Weights of a small image classifier: arch vit.
Rows from block 8 of a small image classifier, named by matrix and row number. Rows with one number belong to one neuron. Each number is 128 + 32 x the weight over its row's rms, rounded and kept within 0 to 255. All counts start at 0. Numbers have three digits each.
After each neuron's rows are labels from the 100 images, of 14976, where the neuron reaches its highest value: "strongest on" is what is common among them. Only what is clearly more common there than usual is listed. The data: rendered solids tumbling over patterned floors. In brackets: how many of the 100.
# fc1: MLP up (model.blocks.8.mlp.fc1.weight, 512x256), inputs 172-255
# fc2: MLP down (model.blocks.8.mlp.fc2.weight, 256x512, transposed), outputs 172-255

fc1.384:148155087153094097130093131162112126191122108160153155119156137136159084203173129125122174132156165103064158080116124104134120133131108121106128130074174130176106155166118118125150128135193121151126108099076170105098109162156107113080109175120111115166
fc2.384:091131114110115089115185062147141222162170176170071132077124110136130148170120132164068152153134107079118167130196096156097115146060101144150113150170068145091100122062147100158141160150150105081112154149125136159173112143142120124128154101114173081133
strongest on: yellow object (54); white object (43)

fc1.84:152125000116128165161204133157136114197156180113168126136132106151077126166152178104110112132140133161121133172167125166092061159135101067169150099163100113121103165217147080102109141143176143127163136114061114080154152128107113131088163116159120131198
fc2.84:151182166136166164144106093112155115157130097108074195111088161099173151052126095098150112145157147125158105156091139137138182147143124204093098073136153121156142077116149126125154154142117109112173040132146149148160116117092182112144133134149079093102
strongest on: yellow object (49); brown object (49); its colour: brown (36); its colour: yellow (34)

fc1.430:090073100126159128115122055137129132096154097202128181129122148186133112127203113148110136108160078123165169065193146119087086148086136161139190115150115154145088100128128106107102092146171122132120133183105154127096130093200131142062089102132153114130
fc2.430:146194132149139138079123102135133094074113086086148165124118083186124145134137176143071109115157180098100148117127150131145154117132106125111143091168129139104120115120145133151108137083140142105115155112110153133151120187082132163083083130077111112108
strongest on: green object (54); yellow object (40); its colour: green (29)

fc1.354:114201161196138105095129149123130112167102128144102120180195156134132176125122131101096145182141091120115088121162105121144112161097102160161113179113126147162119138111107194165067134128128116108067104115139114158169070183116125158141185173077138100141
fc2.354:146105113098071126106102121192121156093105107107127148093100094122141055086114090129111143105157147140161149201110189126137148083102152139125146086115152082076125099081140112151128126144142107162173127139132073134152130058116153112091071160120156175099
strongest on: teal object (57); its colour: teal (25)

fc1.15:163191102137107130124128161095109099164148106099149113121157010133156146086057192147164120110112095178139134142089140089139125083158175186090036121135085080120150172151152198110116151136101079104143169140115094121153141128145108118131131140167138128153
fc2.15:131115144150132133169119113153069140067127099129155203054104133154155158112197078143120116139152141108113079157153110126113092114181130174109159086166179216141090161106165110096088074206147109102125095155099128136111122143106121140143056076116108160089
strongest on: teal object (60); count: four (48); black object (43); orange object (39)

fc1.125:104038100096125141136109126130132148147162150160080103102134092145176100168126112188126118165128183099105182121043117156143102119155160124152134146194116098095139130132162149162147123063138182159171146081135057043114096139087132158146113141112153172146
fc2.125:150195141131157098106127181137124116134176106126151117119139155100084117126150102114099108077161128097155078155163124072141171145083150079122103131103170151157152129108111127026120118130124155063143131132177174211109135169159169056143131125061084139176
strongest on: green object (78); its colour: green (47)

fc1.437:122197069125151162143067176078155115112127126167174125126187101111117110093140121110155120156116131067111182115159099100130119140139134091087122166129169145125112114147105103128161157145055095113140122083235082135106136226075083128115186117197108124058
fc2.437:104108152108179127131178126168068220195101136130137177135152190168083141148108117165109115129113108153142055146139140096164172132174147183132120187107173096171106119164138116102144053090136154138134116184091164087141134109135145186128188118098059080117
strongest on: green object (44)

fc1.182:129075138104102124180109186119112165154144116149123128107134125115138142118123136088190075146133165094167140130195110145172056165082104110112145050171114110144128113112101133105129145105148179114105122191139117124157143139141119115091144191082126118174
fc2.182:142156160129134106060132114120129183171180105160155130151117113118156083160114127137094126143170122126081125163076137133140160161131153130103152166084110165070159138101186186151158139164094096118097093102117181195117122087194078074098188119144089077090
strongest on: teal object (97); its colour: teal (59)

fc1.332:084105155185159146119161172147106103143121149083113102153124090139154160125105105114149136088160136115092120136146193153124228107132157107152158133135153110127111130135140168126183089122145160070117083170187050118150120134119134138074082133118150092142
fc2.332:167125091126134130138107109167096097098129166116184166097151117142116139122137141094128085141109135213113122123063052105092143161099142142126102140121115106092137143101114119082091132152099159133183195130061122104151141156174077156119137130134075175123
strongest on: teal object (45); orange object (41)

fc1.453:057160100146105102101174154154072120150125147166100112124106160162117157131166180153170118109126119085180119174162153157086108147126121113131151185129132123085152130123102144121062125117156183173163149145130171136153113130183109184114114111110081128123
fc2.453:181116180062169083211083105172148146092103122134095113165130116112163090120147068144098151121120177167106136124121140168125136063141154217111131090103138172201087083118159124102131165142115089103104123140130095123106071050108142149144143090122181124097
strongest on: green object (80); its colour: green (71)

fc1.326:127090142131136088109164093160191183157135097180118141112141147087177106165153150117085168111158130098067143137170123137112113144146103118105159127113141143118124134065092087150139174144139147108121134091141167097185136114107064169086130141161075159113
fc2.326:105173170124147115172080156114121089137134100068111124168140120169134149153125129102102145073088105112225163144113173148107202146163130140085083105078147127182095123122140137186162104136149109123103151108155126142122187148107147117103144154099166138070
strongest on: green object (92); count: four (48)

fc1.245:124120134095168136146111091192170099107070127107184106153098155178100130161171147165149130126170131149107107157142136066170072127097151107136187141124093162131174180126115113091130217129105140169121166121121185060147155180121163154170137138163088124062
fc2.245:164164116122081135139143153118104132177154118156104184141131128115112120099075125092140074099134144085138141083117076124108156121161075088080132129125123123151156101164081178106136047130093134136085157155162087103100151083131104091168130166127152171128
strongest on: green object (58); its colour: green (27)

fc1.294:147131135171106133155145141145081077052126128154172200198164061160097192150136059163127104111129112125038127117168081099134139117155127132118136077144051100090112160101173180124139123065128170049135077093120117136136130133176112143168114162159159084120
fc2.294:156131106054115156119116173090146121192136120144118107041104203114171129143156173104139098170102177133132137173116154162160126162115137143151143194141107133140121077113125123093134156209172128176169145117108178000110138118148110056151178104116082096115
strongest on: teal object (95); its colour: teal (68)

fc1.16:143122105175114137146142180080170164087128124136097093137150172126173152160101071119123090157145096136179126110153159083127025112107191119102098111147104126110160136120135151145159174169105169072140093126094054082141132151096133144116170141173149171140
fc2.16:100118179125075148089144166159123118151112165091188147115117134133105098120142151139126150147092127161043121099075113120100146171151057126172134127142095119143125170139098118070111129156122168147140219128191122134080097109167069127104066161087123134125
strongest on: teal object (81); count: four (49); its colour: teal (36)